{
  "model": "multi-label image tagger",
  "horizontal_flip": true,
  "mlp_ratio": 2,
  "parallel_block": false,
  "inner_norm": false,
  "experts_per_token": 1,
  "positions": "sincos",
  "lr": 0.0069,
  "nesterov": true,
  "grad_clip": 5.0,
  "steps": 18600,
  "lr_schedule": "wsd_sqrt",
  "final_lr_fraction": 0.05
}
Rows from block 4, named by matrix and row number. Rows with one number belong to one attention dimension. Each number is 500 + 40 x the weight over its row's rms, rounded and kept within 0 to 999. All counts start at 0. Numbers have three digits each. After the name is the row's rms in percent of the matrix's.
# v: attention value (model.blocks.4.attn.v.weight, 256x256), inputs 128-191
# proj: attention output (model.blocks.4.attn.proj.weight, 256x256, transposed), outputs 128-191
v.76 113:510524496501527496510553537513557491501511522542546493431495492519489527458589531536487433568540512472620467455460532541517554510540507540487455430461508437464453536494476531549548493482511443
proj.76 112:519471505445527363388589498499502462525542513500449467407514530531484515504428513551539573488509488514435475470538528466489460444509516544483483542500512426486504526433566474525495546474461583
v.77 104:500540493540560527471421493611496499524531552499456444510524401482493509485457490525533448493489471538518489502524563513511459494533498447532507531561448507427475477536489506506551435493545535
proj.77 108:498449531516485470509486499499546466508535479546506544507490468424361425476532555564427454532541483547500546536566490502512498481513493499445523463523485519518563477426519476588515505583536492
v.78 108:483470435505502486470533471455558565577475525610504499539500515497495528456528434528444536489542484501515518490525612511484476505570462528457520507501446467578533514477479507565520425540576507
proj.78 111:483474541533548500459574486549561440548536478464530513541526553548449529507509465553547518486504494490538482509461524517486536462443558401523485478497497520539476561584586499525456543467503492
v.79 096:428541478571486509561499513546533500453489525474490525469570537497572460461503460489450516467505546459546492518495407514503517472565460478479500450464495511485485447554544445555502422462448507
proj.79 094:512507423527543554521594474470484459478497505511439511507561549560551544462584537491510497516543490495463469527512560449517469510509464465537505546473523534548411480447513541470553541503529522
v.80 104:512551493468491533489472518459482503472582456454494534549514464507488454483450478456468532512464528493499579497519439550465466444490520520497461473440540596504514516587593511469450495432550525
proj.80 103:560552465499488500551476497512482449428456593551466498477485522546558481448551475422466465562493493482447556503488477500462540492479510482597524513479497433503441434490479462472417529485442492
v.81 099:470507475498454433494638509490540450549498478507472489455551562483496459506437451440442555442478484444522463473546479504499498511526500534385512480487576491529550500503458508548557476484450527
proj.81 096:494451541526578490499443467457560509512500459570479588376485536490572529496542509511508524530464487472450475497529486473469476504541551517509435513526498513512498492478503474549513496479486460
v.82 106:503490517539560460472503525538483451471520503474465529478350474456450488485534559475538449576446524514522488496531526515531494489441542520513447496473502419512417548531467514506536569553448530
proj.82 113:495504532456466451534509520575472528531500531509482492435518510456492520513475559474449498522524483500494590478474411498456446477560437588423498480538526496457555430461553459564450527495472452
v.83 092:556561515514437444472428461488445519486592492571542501513505526502490497476466530464437571503480458513443494503490536493568446457528515550526511495530485496490569506459487407472449559518482512
proj.83 093:559487563514436553509502523545503537486487505565539550586482434474455506466509478548465452540543498514479496507518474486506574530528498473482538509479529541454463556588580503519505464520547482
v.84 100:439510481508559531550474527484460469495585457497462485564586510584429464495446507459495516563526515487428498489443404514501399501479487526489513504474451571492440591491527519540588447502517531
proj.84 095:477534460496431517491551509490492440496549485530493554520442567518586444475476516490484449569531516559507454494519517479480458504563446504522553530487552472537499433540527485497483561490513479
v.85 092:572468450460547512538499508489593582494554490481525464540510473509492527514529496494490559468478541434476521508565513501491514573569460485520568548502504454464440486529504519508463547484487511
proj.85 087:453478447493522504486439455472466434515480538458513475464504418421458515529490528539559484548455511562480541430490531532485484550509513524564478507511533574470571515544439512568536452513558513
v.86 103:556497530519477495550497480506520510470462495451476520528506524470416504497500449400568501512463478483517498391460471516468551522520479464540494452451545564519536446508460542495515493542538462
proj.86 101:488520461478492527542495473571517489473479542488510466510547439548567475447438460464397513418496486589512559518446517507560535491536452557469488481530526487498500445602440507507424466468519489
v.87 105:486492541419468504567571541454537407544571556513514491513536519474476492482499456415448492512523528490485422467472438522519459519499554534505435485534548519527418493538518522534514462479477590
proj.87 100:498496478513507518505468488522504419465551538475463516488492582543622495481515506523598465495476518530557490492447538491477558529448505440510536493469489518483470515433528503470484452467546498
v.88 111:557470519548471505455544538517594478427495510525427527482465513485488530482541466557546491524486492581467522532478487550503450500477469456430459455543524534527449488478496565501525480472460459
proj.88 115:457524467565524565479576507545483504501515453497494504493502496458545516456511491540529518498513508527527511442468522508526503485471504472567528477529492517519510534473512518524527468488435530
v.89 102:488528534562460484521481470445538519436490501498523491493477456458503521492503463522514472530511477463563405490443490509436542475462507505534573500529484459513453478488481478484472514582459464
proj.89 102:570481481495454538452479512520507494492511520440531477525535450537537482439490500503507534509487485485555521492481419469554448516514433544441532497487518513493539490477512477452529520481644499
v.90 106:453528477495568504565455509505553421379494534541533482483514418428449503469497528463483496480507523470441444460452450512515509489498453431524506510494548486508524538536569549461548555440513545
proj.90 114:493489432452554491568479507463507477625528483515504489534510502522472536528511442496553553492516493532448439473555493500447498465503505497561511473500483536514541474540536469474517500473448543
v.91 109:499496460464457428577457537598551489565505577444485450507535439416479542536461437528505491448525516397487547494465478522558463497494453509537519465477513506438484485527572498508539521503445519
proj.91 101:542532452487511590516525519447522443500468502505474548488465454510413478515491523508510471557466485664462575566515504502498410470525482507467461510539544534508483469494549552589503498439563501
v.92 106:568529476437436425546502570509533585560533487465530526448461577528572453539439513548544545516556491523549575475485437522492446504567573475504543520460497527433532570513513493497526494517502517
proj.92 094:496529447519425494440487556443501471447534566460587471487552414542539501583476563507573514497491507541500548409430497484495472462478460478515465476491485482474457508484603503512552499530529451
v.93 105:499526530486524490534455476535503583416557493494497390502451528492512519532531512527525478478500490506472475446532495471564475478539543518559467504523466433533511455510505450515490592518501528
proj.93 104:521489431556473585508536608539527579498526476479497525588481463506464489456463549600485520558523489468463465558475536455521430445450506512517484549501494504531488490512446505453475467484465461
v.94 103:536499567479448565542537466477535513512549484523474544585459477494474492595487518539519534437506463486478433504503494487503529476478499516557514457397466482503564473503499444514479492463568379
proj.94 105:498479475512505521442451520568559491549445458501584521504481489523527467461451433545461489541467496482497483624497559502454557541479575525627487556506485479483465556517405501494519446484439512
v.95 087:447537511472501484505484548538495506546542503524529508417505533566532511522475519530458496512562501477461564487478464434549522517495501546474466525448525497484518470471566468545451527499546407
proj.95 091:488561472549511491508601541497504570506518559511524435449462476573470482582429502556491522515489506489441503484509495534486456479458536555418534516528512493521438563435489497477453496507462519
v.96 102:499444487539490478527522535441518423457566488514511479454442515454417560502474518563451517479459512517490442515473509484557419473478453528576456451512460548504523457462596506411509535497450537
proj.96 101:507507482532490434454539488543556547517572479485380509572496505539521469489520490514485458480468492494518582439469547517501448513516499553500461461465493504467550450511496543531510518515536532
v.97 092:466495518464469496462584430467455539557524462512451445532496536464510499429473509514532464505474421522481533494434542483481461492559489493448510496490474551457569532500557507484472487483495550
proj.97 086:561493453555530412507526533548551537552537453467416505495538436495518530492451418441476442533528525397499576482465450458510439548446506516451532430521513519454476446531481505537479538556513580
v.98 079:477454503551506574517494555484487576524534470443467424541517550512518485573496437546472498442520425463569517516522471512519488509480461472477518504506438575567436545496502575477487419549459545
proj.98 072:491520424506450474459527513495513439491508499514391505482453497498506538479507543514497483451482520454544563546437514609517466458514565544491559537469522478521575483460497516454484538501606511
v.99 095:468534548482526537554508539514467525531471473548503474523527459454540457476517586510559450562439557523454570555461500510585461446567461501521530489496472523519424458451451427517499566515498502
proj.99 096:467565521562570482526528534548496526484509513471526484506466429482526493506554480502498475507467546459470384413517511543502502558453552499543497514489484474476516516519501509555456445442515501
v.100 076:531486474429480484506560427528448530437487496481576559522527502518497504438504515507520579489539525432440484484570463493543535551544551448476450466506539499486493544520419548468548519467495436
proj.100 079:494495537483480476464505475514501453515490472568492513538472510542495486549526518537510483528529506492499498502509520487455539439464471523560451528516491486444459502546424526512554515477537490
v.101 105:623487562478485491543546490495558516445450488438514518553523511470586447499507468450516535516587546444521493500556537529516444491483503538557446507489490504457502501487445493520489457467527472
proj.101 101:514429591491493526507553496512459514519488506483537538514458510489428433533518554557506478470545522435495454457568560492496486487514515474517559536490491534470511484536479487546526491522513529
v.102 093:498534527422522422456527518484513478483432541532498533487479524418477503527452482522524468476501533568416419542552530497517531512498467541577538464464547548590528433451574415539473465539526485
proj.102 090:508489445553422560483417519509519570489469495450539522507521559463459496475490486506466548460507496511470607490474483494441495580487467448536512484487453581505478488459491540496481501520485486
v.103 081:564430433508504511521502475529503434598558538443461522492452443446467529526453502650487508511542496506541452423597451531488502480543525501525516483485480501537471457471585468486506561508502487
proj.103 081:460491567488486534486470476531537541465533571501466516495507547527499473410530512455511596518426478532408444520476476463462383486498505461500474434515478475484584511525574517564504460465449511
v.104 083:481543516495517509515588454492510445582586526462532474517519529538495495554453398519540571446488473519524451539445545532534524467542415425452532491442518475493530521480512468498511595494569563
proj.104 083:502548506466472433503414444543557537491538586464482518515494502519475519430466481486517528524453504493525526547426448545492466482497526556459500490486500475548538463499457517550494475434432505
v.105 088:435535535444491531574438398532483460540469497526464451569473522560444523535536501467509457533484465443511517508503443495545539570502516478490553508450511474492512528478502508492453528471468441
proj.105 088:485578555486528569471482479508475501548485447451611441480532524524559520529479449479540581541499524569513418493534471432489424490500515472470441472498503496498515554507518471531395488526551515
v.106 086:403557509483454443521490456498492536530443512588507497505522514491534505559515402571603485487483461502488479501500429611520539505527491476531508494502448549495504532516443524571481510506513423
proj.106 084:487538447423526510541515464534480543483493477411513495525491519608468500511525485469459500547482468537513521497495553479507428472459488484488426499511496470512545509539542483549475490484562506
v.107 092:553497546563496564556499592496497484540539511542495445569453532452447463485488488450518479485462426496565552539509507587449517528516513552454512538449510488446541500450459588554585522490529475
proj.107 094:465554512471530523568557504505474512439492520444439470456531421474536497495460479426545492534517541480495503475426577446518431442480562581506488483488520526548509513529559486502390478451476505
v.108 100:528507478476522509503513491488562493573513436537501467566485538469433515487538523522476422511450453513507476480525415431520478426505579551524470429548479519445502476507519479415473471526428474
proj.108 108:533515485490543483542527484536452520487531503560404502530524494423556515480510484462517426431490489500511520485394503509515443539462545454460473489449514496539498501518523522452511535524587547
v.109 091:425482537483534488464439566569538579480524441554537440490503439541464487509515524501511474547507462462467530459477513563496510449521480528518472518511519517513525476510488517467494425524478557
proj.109 089:516485451529550453487551594536450522488493505482504530421515456555494455513484537465484554506507498515485497436501504446566468479517500558561499541513473492450521540462513519534476461479529502
v.110 099:476466469450570550486448594538492548541543502393527509509477490552521475490527532485555520470480494512468491459508540482503481414482570457480454454455486468569548533511533420500507492498500459
proj.110 095:518489484489481516504534450521545438544532562498453465506502520469517533464576416539513507480573494500531451502499482528479501519523487505498467493512528521511518496513496522462511505522473495
v.111 094:490533493512500497483432547557469560473452504529530491480455429548420481550550502479576421523499512501445575541485530528391492503484554573501474490486539501583463529539497431494495479496477476
proj.111 097:489463462534532511549496552441469472502453482573505516504514476487503519493471478499455515430528524498485476533531479449540569559534501454542442512494509524486490527522511508448464444581494423
v.112 102:538516516473493512466461410551492543515501513532474543555508423489564524508471570478432475524505487486529480508593481402483502556477494482530505513520532526526437522505423539489460584533496534
proj.112 112:475536509537524520480465480547478461463495411534499472491504492529488565478479509506493487465516518469505502506512405541462518506469455538483437503543527454487448567460511486462494512472507536
v.113 099:413535527457463468493504456538456492546527526536439477468446513505553537511505517454440391459476485483531501512489463491540477558416456480522514492491461490440538479488560506485428482476442481
proj.113 109:568546503544501542510478516472477517496469397482577472506558549471571504515549469519492513496550473529543471484532480518464452536532450535504500494550504541510469511454528484421438548583473546
v.114 101:478477528468492519497491475468407465481480497515489443487565519512485484495510422449502551515486472457538448522522504507507471542593491533503600553469473478514519506515486605468422507467544491
proj.114 105:599463494515484480481496482473531542453524470442517552538530502534449498516498452451543536485495554517509552534464490514481414494548481514467520450555500515515542494485530444481434506502552470
v.115 101:457453545434484463513487534494620498531529497443536492514443530446506476506503462544447508481505482502520461462518446526570499454523491507561415394516529497480543472488515477473508500514524535
proj.115 097:509495576514508526458611511557563562513514482489497475478486512503576439496534548541502417458479470486467476426477568497504457518468485541474434518462484452478501485473511512519451478459526521
v.116 095:444544459484479537524437516519491504463497556495437448525528551535482512585506434408494472517493477408441511501523498478515488468461461484379479542463519503475553533547519498485463412499417575
proj.116 101:551438443515508445475444470553542495527504468528488503528495542581538585458472519552497534471544484503555589575536428463530544498525461560456491509526497516471459439511394519473492573539475505
v.117 109:595558436480515454458512500404570567461421532545560485478567471468514506499539525493571462520544534473539508418506496435498499496555565442454516486530440599492479509489444548526505509495510450
proj.117 113:539497456520486566455512445504530498482490532429568533530506547495445480475470486538516472521507497530466432583490517480507500475488470492505450488508506449530469483523598506517631505513543471
v.118 103:513567483543511462456448526481542560521461476503480528533504498526557485483534594509582434483447486516481543497460456506531480530430620508526458501563497510500551524521461606509533523496506507
proj.118 100:498479469563563606552577476543496530488456485500462465478464451498470526468545553489471421478542471471499529446547489480487537544458462557535422513502493475530446499448530494498552506511469487
v.119 095:542502517492543532495557578503501524522557454497510469513486391457513509514501472533522513523538453470471489484504550491586455513540521513560510499456484527537495432544558562529554478497467523
proj.119 096:507525513510519495504511511538580506444511509451447496490493464519475493461488526499556503423483551488440422480472492522500427502489513579463466496517506538465536509445536468526528517504504540
v.120 092:554542502553484505504574478413523522484529486554447506481437565515488498573413557541446529471448533544523455477457508420532463483456487558515552487560493546538437502479481546492477450487537475
proj.120 095:534444435530429455450545495498521565519527527446450526539466451499499515486452591513422491566513493516423552448525498473475527538515507517546516514447475506497516412487522481519562483473562482
v.121 086:493543547454510435468513483494489487420468575459533525453526511477544496510492424517466471520440545492434532494545465442463507599514453561478512431495471505573534497521479505514511589480485453
proj.121 082:558473453496507521437525503467484523457451389534491440558516546535539474505468540487560522489534498482464486468516454540438475549502432525541505530527502469473472483442424459479507456469467547